config.toml
horizontal_flip = false
encoder_bias = "qkv"
encoder_conv_stem = false
decoder_norm = "layernorm"
decoder_mlp_ratio = 4
optimizer = "muon"
Rows from block 3 of the text decoder of a small image captioner, named by matrix and row number. Rows with one number belong to one neuron. Each number is 200 + 20 x the weight over its row's rms, rounded and kept within 0 to 999. All counts start at 0.
After each neuron's rows are labels from the 100 texts, of 14976, where the neuron reaches its highest value: "fires on" is the input token at the peak. Only what is clearly more common there than usual is listed. The data: rendered roads seen from a driver's seat, with toy cars, trees and houses.
# fc1: MLP up (decoder.blocks.3.mlp.fc1.weight, 512x128), inputs 0-63
# fc2: MLP down (decoder.blocks.3.mlp.fc2.weight, 128x512, transposed), outputs 0-63

fc1.33,183,178,165,230,208,185,202,199,178,182,218,211,204,153,214,211,199,234,173,221,217,211,160,242,212,182,171,207,195,208,195,187,231,198,217,208,211,202,194,214,199,180,209,232,203,220,204,196,188,201,208,201,196,194,230,216,218,201,185,169,239,164,203,188
fc2.33,188,217,207,201,187,191,217,210,191,192,172,209,223,201,189,181,176,241,214,202,158,249,212,206,185,203,213,219,219,228,208,212,202,233,176,198,176,208,201,228,227,193,202,165,209,179,180,209,190,185,203,227,218,179,192,186,216,206,237,207,199,188,188,189
fires on: "blue"; "black"; "red"; "teal"

fc1.159,175,181,155,195,202,228,178,185,189,213,205,160,195,195,217,232,188,190,182,174,190,216,201,200,214,191,197,211,203,227,205,231,168,194,183,217,163,201,246,193,202,214,187,215,176,215,219,181,202,208,170,220,207,156,194,184,244,211,205,198,185,239,203,236
fc2.159,222,212,213,210,189,201,220,204,185,214,187,228,217,163,196,154,186,213,224,183,230,210,161,211,190,196,221,198,188,169,236,161,213,217,192,182,245,221,164,203,197,187,214,159,222,210,166,170,197,181,207,194,184,203,190,221,166,184,173,215,183,175,194,194
fires on: "green"; "purple"; "that"; "dog"

fc1.46,213,248,169,239,182,200,183,226,179,213,180,205,176,180,202,194,180,178,192,200,171,218,208,217,202,182,231,236,216,178,186,202,186,199,200,212,185,185,233,207,183,217,206,213,201,196,172,225,189,218,224,197,190,186,239,172,176,233,169,197,186,216,185,164
fc2.46,250,163,166,189,213,191,195,161,209,178,185,177,185,181,170,234,183,214,234,183,206,195,208,179,226,220,206,191,164,210,201,188,191,204,247,172,177,198,251,216,217,187,207,184,225,188,176,181,220,211,211,173,195,213,192,199,249,176,181,202,209,195,237,239
fires on: "blue"; "red"; "white"; "yellow"

fc1.450,195,164,208,220,182,193,207,219,193,200,193,225,217,201,223,204,217,205,195,221,188,212,206,221,190,182,208,196,169,178,218,192,211,217,184,190,192,209,162,197,202,176,230,214,177,187,194,202,189,191,222,206,197,171,225,197,193,174,203,202,192,202,237,245
fc2.450,199,251,198,195,216,200,199,188,194,184,184,209,233,170,176,210,218,169,210,193,218,176,182,212,186,210,205,190,209,234,196,219,190,162,180,190,190,194,216,212,210,196,183,224,223,231,174,176,197,220,182,216,208,211,188,202,209,229,194,206,184,175,174,147
fires on: "a"

fc1.168,175,164,195,238,213,197,193,203,185,218,201,208,215,204,199,205,216,205,191,194,195,215,201,223,233,190,238,212,168,212,202,181,164,239,198,177,199,192,245,179,179,233,194,208,192,205,214,186,185,192,198,202,187,161,209,213,209,209,226,186,205,208,198,234
fc2.168,215,222,185,174,193,200,192,198,186,219,216,199,192,205,190,175,199,208,175,195,229,201,154,182,152,212,192,184,206,197,189,220,192,211,165,216,191,211,189,230,246,184,193,175,192,191,198,182,229,195,202,196,198,240,214,217,178,188,195,221,164,206,204,179
fires on: "a"; "orange"

fc1.460,205,197,199,210,199,187,210,226,198,167,170,212,199,239,155,212,204,224,169,196,190,223,206,219,194,189,186,196,196,192,190,203,208,197,196,215,177,181,169,200,178,198,224,177,218,195,173,179,215,176,211,221,191,225,231,174,164,200,183,202,191,165,205,210
fc2.460,205,195,182,203,231,224,196,161,188,214,218,185,228,147,228,198,219,164,221,196,195,159,185,222,189,210,202,202,199,191,218,220,194,182,178,193,230,230,217,200,198,191,204,204,176,213,211,219,194,252,202,183,210,177,165,212,213,202,193,204,190,219,206,195
fires on: "a"; "green"; "grey"

fc1.402,227,216,181,218,185,178,182,226,192,219,158,166,189,213,190,196,170,213,206,244,185,184,214,196,188,205,192,215,191,217,206,195,184,192,198,196,253,233,172,212,187,244,189,174,183,200,203,157,210,194,200,199,155,236,220,210,203,204,228,208,225,177,201,204
fc2.402,189,199,204,256,194,162,212,189,184,191,241,236,206,222,188,201,215,236,211,193,218,197,198,192,183,230,232,170,214,173,184,185,197,214,207,197,178,178,179,227,211,187,210,201,176,170,217,182,194,198,206,198,180,196,201,194,202,212,184,173,203,181,210,219
fires on: "brown"; "green"; ","; "red"

fc1.451,201,213,217,235,195,192,221,212,213,195,167,179,208,165,158,190,205,211,213,228,186,170,198,202,191,186,216,201,179,168,221,189,190,238,216,217,154,210,208,194,226,200,220,180,176,212,221,211,190,198,180,186,210,215,221,197,239,215,185,242,178,170,207,202
fc2.451,206,187,136,186,214,196,188,177,208,202,229,194,204,188,211,162,225,207,163,223,191,212,197,199,201,213,230,157,207,189,205,182,227,214,200,193,221,232,218,214,185,186,187,195,197,195,204,161,208,217,223,227,189,188,192,199,172,225,233,216,231,161,210,205
fires on: "blue"

fc1.371,190,220,200,199,192,178,196,192,195,186,256,187,232,159,187,192,205,190,219,210,229,212,178,185,178,189,217,220,214,209,205,209,233,187,196,201,181,194,174,177,221,199,190,209,221,211,183,182,173,174,186,238,224,225,166,210,192,199,219,183,222,229,202,151
fc2.371,188,188,200,192,200,213,172,211,188,187,166,215,198,237,184,214,197,213,189,211,183,195,201,207,230,189,158,192,189,231,197,197,173,235,177,203,211,191,213,210,158,163,182,197,185,203,219,170,222,217,227,181,211,188,216,227,215,188,199,206,182,230,198,228
fires on: "<end>"; "black"

fc1.47,202,200,167,212,196,202,184,225,174,216,189,207,186,185,201,191,184,196,196,248,195,207,252,174,215,222,172,181,219,227,186,187,228,180,173,192,154,182,197,221,194,187,198,211,239,237,201,194,193,192,194,170,174,213,203,197,199,227,209,183,207,218,156,216
fc2.47,230,187,216,206,220,209,226,186,220,223,220,206,204,197,205,193,173,199,208,161,196,191,151,218,146,183,189,189,170,184,208,214,182,185,226,199,224,201,190,219,207,212,201,188,141,163,191,194,219,186,199,226,235,205,197,217,180,192,178,186,187,197,256,219
fires on: "<end>"; "pink"; "red"

fc1.130,188,184,199,179,202,218,196,207,184,183,197,200,175,177,198,152,207,201,221,163,213,220,211,196,200,205,215,210,186,199,204,191,234,214,214,234,219,165,198,227,174,195,183,204,168,197,217,208,167,183,225,251,163,190,210,232,192,199,221,175,175,214,209,188
fc2.130,219,168,198,229,195,203,203,206,188,178,200,182,202,181,189,199,208,217,209,171,213,220,204,197,187,231,221,202,164,206,251,203,178,233,209,185,204,202,207,216,214,215,236,187,179,199,197,201,229,196,212,182,205,208,196,172,199,214,192,205,214,180,191,227
fires on: "green"; "brown"

fc1.237,194,237,186,238,204,222,213,204,195,183,182,220,218,212,167,157,186,234,231,206,222,207,182,205,200,204,215,190,203,197,202,212,186,182,193,197,214,199,196,235,212,199,189,226,184,210,195,201,214,182,194,181,201,225,226,209,170,163,210,203,224,201,206,209
fc2.237,205,205,211,167,182,192,217,200,233,165,204,188,222,210,185,172,195,207,211,183,196,178,203,202,212,217,223,194,212,193,196,200,206,239,224,215,210,235,197,191,168,197,185,218,184,194,198,194,246,168,154,230,209,212,223,195,157,162,244,201,234,189,220,188
fires on: "green"; "teal"; "brown"; "blue"

fc1.57,190,241,220,167,201,165,227,215,179,180,155,193,194,197,208,211,199,201,190,203,177,224,192,199,238,173,236,172,182,210,179,220,216,191,212,176,188,179,230,210,201,186,210,194,198,224,237,192,223,177,148,198,195,189,194,206,207,227,187,222,218,214,205,191
fc2.57,223,199,165,236,190,227,190,222,190,227,175,228,210,181,223,179,194,232,192,167,182,203,212,194,160,196,219,211,183,205,252,205,180,187,180,223,210,181,204,248,191,206,220,205,191,212,181,198,199,195,197,200,186,232,216,186,189,149,223,183,184,255,222,197
fires on: "green"

fc1.10,221,218,197,226,197,181,178,182,183,210,177,206,196,207,207,177,242,190,192,192,189,181,190,179,204,181,185,211,173,213,195,178,196,196,187,211,165,215,200,204,238,159,174,203,167,200,174,200,232,201,217,233,179,178,166,244,217,225,239,200,202,207,193,216
fc2.10,183,173,207,164,199,197,249,211,165,211,222,180,201,172,200,200,203,202,191,187,224,225,187,231,166,186,226,175,219,205,218,249,199,217,178,221,213,176,203,202,209,213,227,203,223,207,215,194,174,183,212,189,228,216,213,186,191,194,164,199,206,183,209,160
fires on: "<end>"

fc1.97,183,175,191,183,192,233,204,207,205,184,211,211,177,201,239,193,174,203,218,197,196,212,173,223,199,220,225,191,222,186,224,203,201,231,230,180,188,200,221,228,210,248,209,214,214,170,240,205,186,189,208,192,222,196,194,176,206,183,152,194,194,176,234,186
fc2.97,196,227,214,193,187,181,206,187,232,180,204,200,187,216,170,190,226,214,182,190,205,195,207,175,249,207,185,228,200,200,181,195,180,137,190,244,234,184,197,183,181,171,210,207,205,214,190,194,205,215,216,187,169,171,210,166,207,224,241,201,179,188,181,203
fires on: "brown"

fc1.381,196,184,222,210,192,227,217,203,226,195,189,201,211,211,209,241,175,232,195,213,203,186,192,233,204,227,188,179,217,192,199,203,197,189,226,236,211,228,148,171,210,202,219,181,196,179,208,197,157,196,198,199,211,242,219,172,174,199,155,204,216,179,223,188
fc2.381,223,212,204,215,213,203,186,184,223,178,216,205,198,207,210,188,221,153,194,213,190,186,210,192,222,204,181,213,186,194,193,213,204,224,187,181,217,194,219,230,187,185,197,250,207,213,183,186,232,230,182,195,194,158,173,221,237,203,229,201,187,215,160,202
fires on: "a"

fc1.181,206,178,236,246,186,200,189,188,202,213,220,164,193,176,208,182,190,220,207,177,174,190,179,203,204,172,194,199,176,190,192,226,208,185,250,167,220,220,185,176,180,171,208,191,161,190,207,183,187,205,205,242,178,185,201,191,203,213,188,225,202,209,202,203
fc2.181,210,194,191,181,194,204,197,210,215,191,171,217,197,229,189,192,201,160,200,210,220,205,181,221,189,216,195,210,194,188,204,188,202,232,140,226,180,191,183,227,219,232,186,192,245,214,198,208,198,203,201,164,209,179,208,204,198,192,188,173,193,190,163,178
fires on: "<end>"; "green"

fc1.296,192,230,187,204,200,179,217,196,191,172,227,201,222,173,186,168,216,218,200,203,221,202,220,196,179,198,220,182,206,183,215,198,216,171,188,176,226,192,210,230,210,171,175,230,166,197,191,235,190,175,203,233,194,199,210,209,206,167,154,180,195,178,220,200
fc2.296,181,186,212,200,196,185,206,201,206,165,183,179,174,201,162,206,167,193,235,177,217,183,193,205,216,194,216,218,203,208,194,199,188,195,210,200,171,197,189,171,194,175,168,209,200,213,156,194,221,163,172,178,204,230,211,209,234,222,232,241,241,221,230,200
fires on: "blue"; "red"; "purple"

fc1.28,205,193,169,242,208,219,210,179,217,214,189,191,183,196,202,223,179,189,187,204,184,193,201,184,192,196,206,190,229,181,215,178,193,184,222,206,216,194,159,238,200,179,175,208,216,204,177,198,191,176,184,192,224,182,244,185,164,217,184,150,169,198,204,212
fc2.28,205,178,178,163,213,226,190,218,180,212,186,217,201,206,216,195,245,217,203,213,207,226,163,212,187,150,148,190,189,205,223,234,221,220,198,219,199,199,209,189,216,201,222,214,168,212,191,194,225,210,178,208,175,218,181,221,225,200,196,263,219,220,168,177
fires on: "green"; "blue"; "red"

fc1.122,202,217,192,169,222,218,179,188,212,204,192,234,152,182,216,175,205,193,203,212,183,181,213,185,223,203,205,193,242,218,225,199,177,185,214,193,245,199,204,251,174,196,217,198,198,221,194,177,196,176,217,222,208,211,195,189,187,203,203,185,221,181,194,206
fc2.122,227,213,177,191,192,206,211,216,177,202,191,197,200,177,234,182,191,199,188,213,213,207,187,228,210,193,249,175,221,193,253,173,204,191,267,220,186,203,214,205,177,201,193,182,238,172,197,166,217,173,225,248,178,228,188,195,211,182,160,226,179,213,197,210
fires on: "green"; "purple"; "black"

fc1.269,210,164,180,253,185,203,187,179,194,225,222,180,220,194,196,167,182,225,214,237,227,202,208,220,175,199,193,235,180,174,220,198,198,234,188,186,196,161,215,204,205,208,166,218,208,193,216,208,219,200,176,216,213,235,207,199,207,217,195,207,200,174,202,202
fc2.269,198,220,165,169,193,183,180,221,176,191,178,224,184,204,182,198,218,195,192,217,189,215,190,188,240,200,209,177,203,207,157,222,218,180,212,248,222,200,209,210,164,207,205,191,193,181,238,224,186,191,234,198,193,190,193,184,181,186,224,204,191,195,202,193
fires on: "brown"; "with"; "blue"; "pink"

fc1.131,189,219,197,223,181,173,192,201,195,221,195,199,193,201,143,201,229,181,182,194,179,245,249,222,176,182,214,225,194,208,214,201,192,216,193,201,192,192,228,208,178,211,192,207,223,191,198,205,164,193,213,206,183,224,159,216,187,225,242,202,183,184,184,181
fc2.131,224,170,194,195,223,234,203,215,194,188,212,178,185,185,233,208,180,235,206,197,211,185,154,199,179,198,222,175,196,170,179,194,215,196,199,207,243,218,172,201,210,208,218,205,180,211,184,192,216,234,196,170,202,182,215,186,212,187,174,179,210,180,203,234
fires on: "green"; "orange"; "yellow"